From a checkpoint of a small image classifier.
Model: 7.86M parameters, 24-pixel images, norm batchnorm, activation elu, depths [3, 3, 3, 3], widths [64, 128, 256, 512].
Training: adamw at rate 0.0016, 8900 steps, batches of 256, held-out accuracy 100%.
Data: trained on rosettes with rotational symmetry, 48750 training examples, 46.7 epochs.
Rows from block 4 of a small image classifier, named by matrix and row number. Each number is 500 + 50 x the weight over its row's rms, rounded and kept within 0 to 999. All counts start at 0. Numbers have three digits each.
Before each channel's rows are labels from the 100 images, of 14848, where the channel reaches its highest value: "strongest on" is what is common among them. Only what is clearly more common there than usual is listed. The data: rosettes with rotational symmetry.
# conv: 3x3 conv (model.blocks.4.conv.weight, 128x128x3x3, each kernel summed), inputs 0-63

strongest on: pinwheel
conv.37:571487419459490557448526437547454418466500428606559504550497418426459445434532539511447475413478537468569549480460441561466379486495500496501547473436579528491464489556502498468527479455440514

strongest on: warm
conv.84:512482491502425597492483427423470462440532490509482514563497554416440544485513517455631507461486530432450534485547493531455518472555442521538559492544515482494452576487522468405521497536579440

strongest on: vivid; ten-fold
conv.119:461423498460514501492465464528527504451496492492531467514483506463444460427500381481543507478401528479430508550484473499401475537409503463503471506473451430407560462421460542440517467427476515

strongest on: pinwheel; vivid
conv.16:601516582513550589543470537551552566509485560510449407540456451500473480506577591473472471521507444497478544510511493482416546441524482592446558560523510528450534499520549546441580524398439497

strongest on: ten-fold
conv.67:495396511486417386496455448477501478468470490566459440439403446471424522427508475486486449553538519557476417499415495545508505525446486421442495501516470408535524481443478520484458512379442424

strongest on: warm
conv.22:514544456496511514572470509419518441400472460403491484460453459517504490539616557486576584483453525433415524478426459450483531479564511482580487436386488419466487534465476532476477535539437456

strongest on: nine-fold; ten-fold
conv.72:574476467421531562489457505581522495469507611530555504534495543436494505441478509482416406513490427508562571500537518505488501515481403540359573479485591556547526439552497474487555526480544491

strongest on: warm
conv.65:460536433440519519441522429395539458477532543458595482555367452529563488510512596428545485534499513452462522535412581420544563517537529480520579390453585426529469483523466532479510456564645589

strongest on: eight-fold
conv.99:466430433445485429415511546440495477549377503543546504497447468562526512434534584565537458522557453441528483511386438484514552462553497456556521452495533421455465502542480468464468484544631522

strongest on: vivid
conv.0:539450524577521548528456552496553512474368570512501567572520487524505500492476533558419508471408537522467467488494482578524501502533406588558491557470460641530534442452651492448519454489555526

strongest on: eight-fold
conv.42:544466455495507536489528457458535501488493545520480523535508552483445514425583478452533507511477506391526537500479498435415539351531461476460599432450533474502498469572457523387538473491549487

strongest on: cool
conv.29:523490552499492392483436434622488489487520551646516531327459492475495511506502480474504505499500446494564461476587551555544473463450506526442516534548538500532581540474491531484553502431436457

strongest on: ten-fold
conv.53:535468536521491499503453607434546458458483551485487412516449439426414495416460554541485436490414382498491488486416421485465516510640443546431560513509502505512526513489526496449497469346460446

strongest on: mirrored; vivid
conv.18:485491495474440491498437501553492521543584420482472491487470523495489525494481372458575473572468463533500469472550471520474477519421493462522370563551403466473490551417467446538460587505391422

strongest on: pinwheel; warm; ten-fold
conv.20:540497518442545497488455475577548520514561560584556493559392503462549454466494464448515461512487437535536549534499474507499571478448385501429574497598576481461557492525532499466479481541540499

strongest on: cool; ten-fold
conv.112:457448475462580432407570443458510453456474503580593494493464464528564489477437525480477432551546487506573495528470513486570566479499587454475523465452610533505472431590451498496528523432563536

strongest on: cool
conv.9:537376441562498383480524542560534493488554451574479496417616497377468494403498465518423462485500512553509455492559472532497451486478457534414508453498566572516417449560492457448579527454424458

strongest on: cool
conv.109:535482513498498503568475513581452518528570429595508530565443547539496594545579533505535449518392558503467473481473460521426470419505375482589473540600539480443453531514489510417480476493429468

strongest on: ten-fold
conv.7:540500426489533508493491530425486448462410567509519506554477486490476518434508624498503502458441480453493543496371470461440478443621452445524557428404597462479480482525449520479476505434548512

strongest on: pinwheel; nine-fold
conv.103:529441458453497466481502443543455490452508586636557540536550459461513517493469516491425388522577474535599517524522493547555481556483463395429552472535602558602512444545508489499430457584538491

strongest on: nine-fold
conv.17:517512554517496505397439432576502495435544514602543426479443479450498499469588505416513501456521407568525495517547533475482516534508532563390537476598568483439511515505472498501526443480426500

strongest on: pastel
conv.83:508539434467459479517531475411507516425499475471448486418525546494443493532540624533496524497463558409385484512510452513445511468533500450616439497363432492553523504458527493451441500515427459

strongest on: vivid; three-fold
conv.10:439432474418419473552477387522483397492423524566560530459538528475462486444511495485502537431511508539548492491558501612601457537544538533520486506424508555536504472510484483517526449460559476

strongest on: warm
conv.69:502409486450550443514477563513542505478533435470514434560458512495542482361482495485465410577564535588538522505450341418567526554516507466555471427506536455418495494557422470572497533459445444

strongest on: warm
conv.31:471453509520487509549491602451542566514549442433398420579492575487420590514511540494597511554474524332428470535488496438389574491579458468562478495482445417476441583403500510465473546530476449

strongest on: pastel
conv.79:525511426448524525537493438496491492435495466467507458502571515462435432594629519504527599443482462436400521555538568530484452529540529492498454482350459513521488438436560541498475481567380487

strongest on: nine-fold; ten-fold
conv.55:512413458511471462448458401557409402413553447624540529466597512415431501489520415525443473434465483549498484521554502535477431543517502439410465429443522524542485387488463459487472453507436465

strongest on: dark
conv.23:538416491554518542464453433595535511420554506559534544549535519482506437490569456479399467429523477562529552512569539537526521517367450516351552455488529587562508377555566526473554464507451511

strongest on: ten-fold
conv.106:418559445469414521533569446410550510466452550406385492495562536538488484576534550515541531522512492424483448545555536444511543482554536467511427406357405529529556516501487504527473522574475453

strongest on: ten-fold; nine-fold; vivid
conv.12:444462438528454451454463443391481480455500496516566431517440519582543442479522427412516460507517482519491468496441548518530534559539492449551422435417562404426501449531464485534483454467512557

strongest on: nine-fold
conv.51:499567468458515510467503541466432471551388417532554562462471475564547533541457636457504520521481539462483501511417592547552527586537485515497497515464546550577353517485486482511462432498532572

strongest on: cool
conv.98:482457419423499456464460400553475382469456509524539482517468485546549505431578547403508426503543432563567515512492444485536556582548490487386559374522586449423402483575436498571538540590531519

strongest on: eight-fold
conv.30:576465471533441507483498484470410406455495393534508562551506402446445503545518538577572521432479567481516566461525452523406450509622506381557533426448514459500490501560504534541451445509537450

strongest on: nine-fold; vivid; ten-fold
conv.71:671517461456502585546423472584515447448478461535517515547459459493440503477638459482490557474478457456453570494480532534403519500411513523435513517438464481511464388436533508454451476476433492

strongest on: warm
conv.32:565562578521499551537536538591512539507563513575459554510494520474461500591564451520477559465472519592539470440596503514507447452435566533490497603515507534520546449570552470446565512499442431

strongest on: ten-fold
conv.49:529527569496466476459476463525491493434464539586565456438383464499526522464533584439502456523541428577548466528515561541553538534489565503472501571496586558538462460508486539508540526412474500

strongest on: three-fold
conv.11:455501495543484417450471483551431390492591460596536527376507477436477491523523451491446467471488473549589459435546529544562411508493529463439474507491578521521512493574494456510536514452429436

strongest on: ten-fold
conv.125:437451423475521438442492522459461425529384505547545544550484440568528458466487547546532450461496517493497482490369519503528504528554502450592497437462588412495478502552492476502446427575663559

strongest on: nine-fold
conv.48:524480449490504498511442545393494434521510528511524484513511478474459479482611498529594493433453489438470524470439535494423503461615402469543528462435579445484476548523486445406447444512593534

strongest on: ten-fold; nine-fold
conv.127:475522499462503496570485499458573545447472594465486398491498524471460501514584619520552529530477490394420491543489476530424557481587475544621498479367500471537527524457530499452495507488483519

strongest on: ten-fold; warm
conv.66:459417509586483412434457513591480474471604505595556481466493508482517526410609464463456496401496477610551437449524523509551453500548504510411492429549603468459497409566506457536553440430504510

strongest on: vivid
conv.95:477591514551530550539551519503551505544531612394503552584474499532532456556546491498580566502498549483497534515502601508494529522509505526529514528522457530539561559494588532539487518634643565

strongest on: mirrored; vivid
conv.124:538536557473552460515495494503478424491613478570550474530482421523561457550535458449592443473474577479473525501488542453465514491541419511554550414608602441436462612501443497454504441563529539

strongest on: ten-fold
conv.26:518417470525477482463489402510468490488601463606547473544492532442477528549586412468440517496521454586509492528528510550538514563485464427348509532559568480501520367548565524506421470529476472

strongest on: off centre; three-fold
conv.115:448412477471469390474406530550431445484432519612501551441575476466488556511528527540454449458480442512533403466506443518495495445617467459479458470492550525498434437538472444462519465480484457

strongest on: warm
conv.60:526504520443510503537472485524518476457537502538543420529395503505518465473656476399617455484454508494495553496478484501427550439492381489525538439557573432377504569503486494407484438496440510

strongest on: ten-fold; nine-fold
conv.68:463420533534458485478453407510497378435451510550497526459506444429426406447490444527462460424437530511530452443511501575502462565446558464500413493472414570546562424469531466534426475466512498

strongest on: nine-fold
conv.91:547378450432517464517493480500548532506469518581523485523456556552547469447513453454436425574530387555529524557503535450534568487406400457477530472509568445469572425538440477457466503478475512

strongest on: pastel
conv.62:470530504457458470457553467481500585558494411409418463495380577455416458552414429447541556491449542420442396538463566508441434485405540462528448580492369455512504536447524523482479482453463462

strongest on: warm
conv.70:473437579505515456431463523562563446511572506593487492520478470438460518415464531438520504465500503526553477510569475460488532426496484516483542506623588471434521506504461488444548450491524477

strongest on: ten-fold
conv.46:456469448444403521534496455439468485453434530499500493524460510513544558495536618451519496549524508429458439483403420554532587498639465482542471487370570492571455518533508452521464505517513447

strongest on: ten-fold
conv.50:587498564530436595507476428629448432545520495615436565524476486432437466525516381441465521490520448531543526484543484561485495476397529566380513555485457546498465446550518502471557546487465459

strongest on: warm
conv.78:502442496466544467487552523424509468478359520576561525453524483556500532452514584592461394498511558479527495492456417481524490458577508449622484431516572505543487476549470454450493455446575525

strongest on: cool
conv.64:527462511603461572509492423624497532515570532604488583566501555512496497547540431500376518463489495539536508533557540571509517496389474533362509548522500605585522341516588545475501478507511482